{"horizontal_flip": true, "tokenizer": "word", "encoder_activation": "relu", "encoder_depths": [5, 5, 5], "encoder_stem": "single", "decoder_head_dim": 64, "decoder_layer_scale_init": 0.1, "decoder_positions": "sincos", "decoder_cross_attention_every": 2, "init": "kaiming_normal", "beta2": 0.95, "max_precond_dim": 1024, "l1_shrink": 0.003, "lr_schedule": "cosine"}
Rows from block 10 of the image encoder of a small image captioner, named by matrix and row number. Each number is 50 + 15 x the weight over its row's rms, rounded and kept within 0 to 99. All counts start at 0.
After each channel's rows are labels from the 100 images, of 14976, where the channel reaches its highest value: "responds to" is what is common among them. Only what is clearly more common there than usual is listed. The data: dead-leaves pictures: piles of overlapping shapes. In brackets: how many of the 100, against the usual share in percent.
# c30: last pointwise conv (encoder.blocks.10.c3.0.weight, 288x288x1x1), inputs 174-231

c30.141:48 88 65 49 32 16 47 69 60 44 37 45 39 37 51 45 44 18 40 56 62 42 51 79 69 43 62 34 41 34 49 39 68 40 53 49 86 66 40 35 53 47 47 56 46 57 52 68 67 42 43 56 31 42 55 51 16 54
responds to: flower (77 vs 5.2)

c30.155:44 35 58 66 75 69 50 32 55 40 38 54 25 35 60 24 42 54 41 59 51 36 35 70 53 48 37 55 34 49 50 74 63 49 25 43 18 62 74 14 20 59 53 58 45 45 53 45 23 41 74 66 35 64 72 57 66 31
responds to: vivid (41 vs 14.3)

c30.80:36 62 54 24 50 28 82 57 33 26 44 52 38 67 50 29 56 64 63 30 42 65 58 00 56 51 43 55 63 41 18 63 45 52 46 59 44 75 39 70 56 48 92 42 51 42 60 74 75 41 47 58 49 62 48 12 46 63
responds to: flower (94 vs 5.2); large pieces (76 vs 33.4)

c30.263:48 64 55 42 38 26 42 59 29 43 36 60 59 65 75 39 29 65 37 51 22 47 49 43 74 59 94 40 49 71 42 48 52 42 50 67 60 40 52 44 21 59 51 48 50 22 53 52 38 53 44 55 56 66 25 42 60 34
responds to: ring (41 vs 4.9)

c30.116:42 36 53 80 44 54 26 57 65 51 78 33 43 56 32 80 41 46 45 73 78 72 47 44 45 64 42 60 63 35 76 27 59 50 35 48 22 47 62 44 74 60 45 79 52 33 34 56 42 84 49 62 56 22 25 36 65 28
responds to: vivid (57 vs 14.3); cool (37 vs 14.4)

c30.160:48 51 60 59 90 17 32 46 39 35 28 60 66 49 50 63 75 74 57 55 53 52 20 33 54 35 33 64 44 41 53 61 43 64 42 45 41 65 57 55 51 66 21 43 54 48 31 25 54 54 45 09 56 51 53 58 57 61
responds to: circle (29 vs 5.3)

c30.33:71 55 65 41 42 44 65 46 59 44 46 49 36 69 43 19 43 65 53 40 55 71 50 31 79 68 38 49 53 40 59 49 74 43 56 52 42 57 45 39 57 31 29 55 48 49 38 39 42 27 71 45 42 39 51 70 69 30
responds to: warm (32 vs 14.2)

c30.154:36 47 41 55 51 48 63 33 54 64 62 53 25 56 44 59 52 62 53 61 38 56 76 79 67 39 53 58 30 41 33 63 40 44 53 46 48 43 57 48 49 38 27 29 61 61 28 49 25 52 55 58 45 61 46 52 38 61
responds to: small pieces (60 vs 33.2); cross (44 vs 5)

c30.280:53 62 34 25 34 67 66 58 39 37 20 54 50 54 55 56 53 48 37 33 56 55 72 48 29 40 71 52 61 68 69 49 46 49 31 91 51 42 27 50 40 52 67 49 39 67 51 32 76 52 39 51 49 32 77 39 46 33
responds to: vivid (36 vs 14.3); circle (27 vs 5.3)

c30.239:94 74 61 45 35 56 31 48 54 15 68 25 64 36 35 65 51 57 56 60 81 18 41 33 53 88 30 50 36 43 36 49 58 35 55 35 56 09 38 33 45 42 43 46 49 66 58 48 57 45 64 43 72 66 24 61 65 47
responds to: large pieces (95 vs 33.4); circle (43 vs 5.3); ring (31 vs 4.9)

c30.39:54 36 50 71 52 56 37 44 37 33 27 52 32 54 39 59 61 55 53 48 54 55 43 34 69 43 83 81 50 62 36 39 99 22 60 33 49 32 54 70 26 21 51 56 74 33 56 65 57 45 61 83 28 51 60 54 75 54
responds to: ring (45 vs 4.9); gear (27 vs 4.9)

c30.119:46 54 47 71 87 62 54 58 43 51 36 85 57 37 50 86 51 67 49 65 49 60 48 41 43 42 40 48 54 87 46 63 55 64 44 46 89 34 40 71 36 47 58 33 52 55 52 44 57 47 31 50 46 30 51 54 58 48
responds to: gear (27 vs 4.9); pentagon (27 vs 5)

c30.196:67 50 65 63 52 50 58 53 43 45 79 51 76 48 41 51 22 34 58 48 69 41 67 42 47 55 62 53 58 55 59 34 42 66 58 39 46 74 65 53 52 73 39 53 99 44 67 39 36 32 25 49 58 61 51 64 55 45
responds to: large pieces (97 vs 33.4); ring (40 vs 4.9); circle (25 vs 5.3)

c30.282:43 70 79 57 74 41 39 65 41 69 64 60 35 26 59 67 46 48 56 68 73 61 53 48 43 46 61 61 52 45 39 45 44 47 32 40 79 44 57 36 39 42 57 51 41 62 45 65 48 26 68 55 88 38 19 44 40 60
responds to: ring (74 vs 4.9); large pieces (69 vs 33.4)

c30.216:24 50 44 39 68 13 52 50 67 47 62 52 31 42 16 82 54 59 52 48 62 58 70 58 66 57 31 52 78 42 64 50 68 57 81 43 49 56 71 52 59 49 40 55 37 47 43 41 61 48 49 45 52 43 57 56 74 91
responds to: circle (54 vs 5.3)

c30.30:42 50 51 43 54 47 62 52 38 44 49 62 61 38 28 48 60 42 57 53 54 34 45 43 36 51 70 74 59 33 53 56 45 66 27 48 46 36 44 54 43 52 23 47 61 32 59 57 50 55 49 78 52 39 50 39 51 63
responds to: flower (74 vs 5.2)

c30.238:49 72 50 56 51 46 40 66 52 48 65 37 33 60 49 67 33 43 39 45 67 23 42 49 76 54 49 38 57 33 65 56 50 49 53 66 48 41 48 47 54 50 42 58 45 50 42 50 52 44 54 51 63 63 47 67 64 52
responds to: flower (48 vs 5.2); ring (28 vs 4.9)

c30.34:61 63 39 62 49 57 53 51 53 57 44 37 70 65 61 53 35 13 41 42 35 50 42 64 84 56 34 41 34 37 57 69 46 30 58 58 63 49 67 46 18 32 59 43 26 70 47 61 58 60 37 53 61 34 32 54 43 49
responds to: small pieces (61 vs 33.2); frame (30 vs 4.7)

c30.221:39 52 51 34 54 47 28 88 44 50 37 43 50 55 49 35 75 43 74 63 46 41 34 61 38 41 48 29 72 42 59 88 65 53 59 67 49 55 48 58 30 48 20 36 72 26 28 61 36 34 54 65 45 33 50 58 41 67
responds to: vivid (40 vs 14.3)

c30.108:47 34 35 63 50 48 35 45 39 51 40 79 62 69 32 37 41 41 44 78 40 44 29 26 42 55 60 46 57 44 27 33 53 36 54 60 50 80 48 75 71 40 27 59 83 35 23 63 45 48 74 47 43 37 08 39 67 53
responds to: aligned (55 vs 25.4); vivid (42 vs 14.3); ellipse (26 vs 5.2)

c30.15:50 60 55 56 76 42 23 45 64 56 68 63 30 36 15 50 47 45 59 36 77 51 32 47 21 41 65 29 42 41 50 61 34 77 31 29 61 32 47 53 53 45 60 58 27 59 40 84 31 57 35 57 58 26 31 62 46 56
responds to: gear (26 vs 4.9)

c30.77:59 30 30 64 52 28 57 57 56 40 28 44 68 79 62 80 47 74 27 45 51 54 28 29 73 43 11 67 54 60 54 54 50 30 25 58 43 55 50 37 46 69 50 52 42 29 66 20 48 63 45 65 37 75 47 52 72 50
responds to: ring (45 vs 4.9)

c30.128:29 51 69 59 48 83 51 89 51 59 54 36 20 53 46 49 55 51 66 12 55 31 26 59 51 47 51 35 30 41 34 16 40 34 64 57 55 43 63 62 52 33 63 68 45 44 28 38 58 26 40 68 37 52 16 59 51 30
responds to: gear (35 vs 4.9); ring (28 vs 4.9)

c30.140:43 57 74 58 50 45 55 57 31 70 54 38 40 31 56 58 36 39 47 65 23 99 85 27 47 63 49 30 66 17 31 44 70 31 49 58 56 39 50 52 78 36 45 38 62 72 52 60 60 59 30 35 75 52 22 49 34 44
responds to: dark (33 vs 13.7); cool (33 vs 14.4)

c30.90:68 65 50 58 51 35 35 39 48 34 41 53 75 61 54 60 24 57 46 65 50 46 41 68 78 45 54 42 77 46 74 47 47 56 57 42 28 48 66 69 55 45 69 58 49 63 50 62 39 44 96 50 41 83 58 67 63 36
responds to: large pieces (98 vs 33.4); ring (34 vs 4.9); circle (34 vs 5.3)

c30.283:69 54 39 54 57 38 52 49 48 27 29 58 16 33 41 29 47 42 18 53 44 79 50 42 62 36 49 70 59 50 71 44 37 53 40 18 68 54 27 09 62 41 62 47 54 66 24 36 40 71 53 57 56 73 39 42 40 44
responds to: dark (56 vs 13.7); vivid (32 vs 14.3)

c30.20:48 29 63 51 56 26 62 50 40 70 89 60 59 67 86 48 65 26 54 02 36 45 56 20 41 44 55 71 28 34 55 56 67 50 52 56 37 47 55 49 47 53 43 50 30 39 24 78 34 41 40 42 29 25 56 58 64 54
responds to: large pieces (84 vs 33.4)

c30.143:67 37 57 82 60 50 60 43 60 42 25 42 28 46 61 58 58 37 45 35 35 35 52 81 62 47 42 51 43 67 75 34 53 11 59 76 56 38 39 38 44 34 58 55 42 34 46 42 46 80 62 19 46 70 64 48 29 53
responds to: ring (25 vs 4.9)

c30.46:62 46 48 51 29 56 54 48 39 55 28 36 44 23 54 53 65 73 46 38 47 88 26 47 55 58 62 50 16 44 49 32 42 82 21 55 56 49 63 50 45 37 63 48 69 11 49 20 12 35 54 29 45 58 34 59 61 25
responds to: mixed sizes (69 vs 33.4); vivid (33 vs 14.3)

c30.232:64 43 52 56 50 53 16 45 61 68 58 47 58 48 46 31 44 35 69 49 64 49 33 39 29 37 55 51 51 53 48 59 69 69 36 49 42 50 65 59 17 61 39 51 35 59 34 22 84 43 32 47 35 42 41 63 56 33
responds to: circle (25 vs 5.3)

c30.251:36 34 54 35 43 48 55 67 48 43 38 41 56 51 39 48 43 23 52 52 56 17 30 44 56 42 44 47 38 44 36 61 31 13 58 77 26 69 27 39 51 49 33 43 52 61 36 58 31 33 56 54 65 44 33 76 61 74
responds to: flower (68 vs 5.2); vivid (33 vs 14.3)

c30.135:43 50 46 30 60 44 49 76 35 25 19 40 49 47 41 25 48 56 46 67 34 56 49 57 51 72 20 21 27 54 37 33 45 75 64 53 45 58 65 58 46 54 69 71 81 52 62 52 54 52 38 51 39 52 68 53 51 33
responds to: circle (41 vs 5.3); hexagon (32 vs 4.9)

c30.159:54 54 46 61 62 79 40 38 36 36 28 45 32 62 62 52 49 62 41 46 56 54 44 59 54 72 73 37 45 40 37 38 55 50 33 49 53 46 35 31 44 39 58 52 51 49 54 48 51 41 39 46 28 68 41 45 69 41
responds to: bar (29 vs 5.1)

c30.158:49 73 46 36 60 37 32 33 33 72 32 35 37 44 78 37 09 51 60 51 37 56 34 58 29 49 40 25 51 75 24 49 77 40 46 27 52 50 41 56 51 73 50 42 55 39 28 45 53 53 43 61 52 51 42 50 50 54
responds to: ring (38 vs 4.9); flower (27 vs 5.2)

c30.92:67 14 17 36 71 71 12 34 53 47 24 67 52 65 56 45 56 36 51 27 50 51 43 23 42 52 32 39 38 47 50 45 60 26 48 30 39 30 64 45 44 26 49 18 68 49 48 51 16 50 34 34 46 58 37 51 61 62
responds to: triangle (31 vs 5)

c30.68:52 84 24 49 50 50 02 52 73 46 40 49 42 39 61 43 63 49 75 54 64 58 41 67 57 39 26 31 48 51 54 41 50 99 40 34 53 51 47 39 47 58 65 24 20 52 34 63 68 59 59 74 51 56 37 41 37 36
responds to: mixed sizes (84 vs 33.4)

c30.59:59 52 29 38 56 35 53 51 53 33 55 25 27 55 53 79 36 34 47 48 44 54 58 27 38 64 32 60 55 63 42 59 38 30 37 54 50 36 43 36 40 47 57 47 22 47 72 44 46 59 60 33 55 79 39 50 38 58
responds to: large pieces (99 vs 33.4); circle (61 vs 5.3)

c30.36:53 52 67 50 40 32 56 36 54 23 51 36 21 37 55 29 49 54 31 57 47 43 39 39 78 71 19 48 43 38 51 65 33 80 70 42 61 30 32 35 45 47 29 64 47 57 49 38 50 64 23 51 33 55 41 32 70 49
responds to: ring (42 vs 4.9); circle (35 vs 5.3)

c30.265:81 53 37 54 55 82 38 32 55 46 55 52 42 72 58 33 59 54 18 48 62 39 41 43 39 84 47 45 59 44 47 67 42 50 45 62 57 61 56 62 58 34 46 39 12 40 39 42 57 43 45 75 57 66 69 49 45 27
responds to: star (26 vs 4.9); flower (26 vs 5.2)

c30.89:64 49 54 60 60 76 66 63 63 39 49 26 52 90 45 42 41 53 51 65 64 38 48 66 46 60 44 52 71 71 32 40 46 60 62 55 09 63 38 68 54 52 51 66 42 69 44 45 61 52 59 30 52 51 39 72 51 66
responds to: large pieces (98 vs 33.4); ellipse (45 vs 5.2)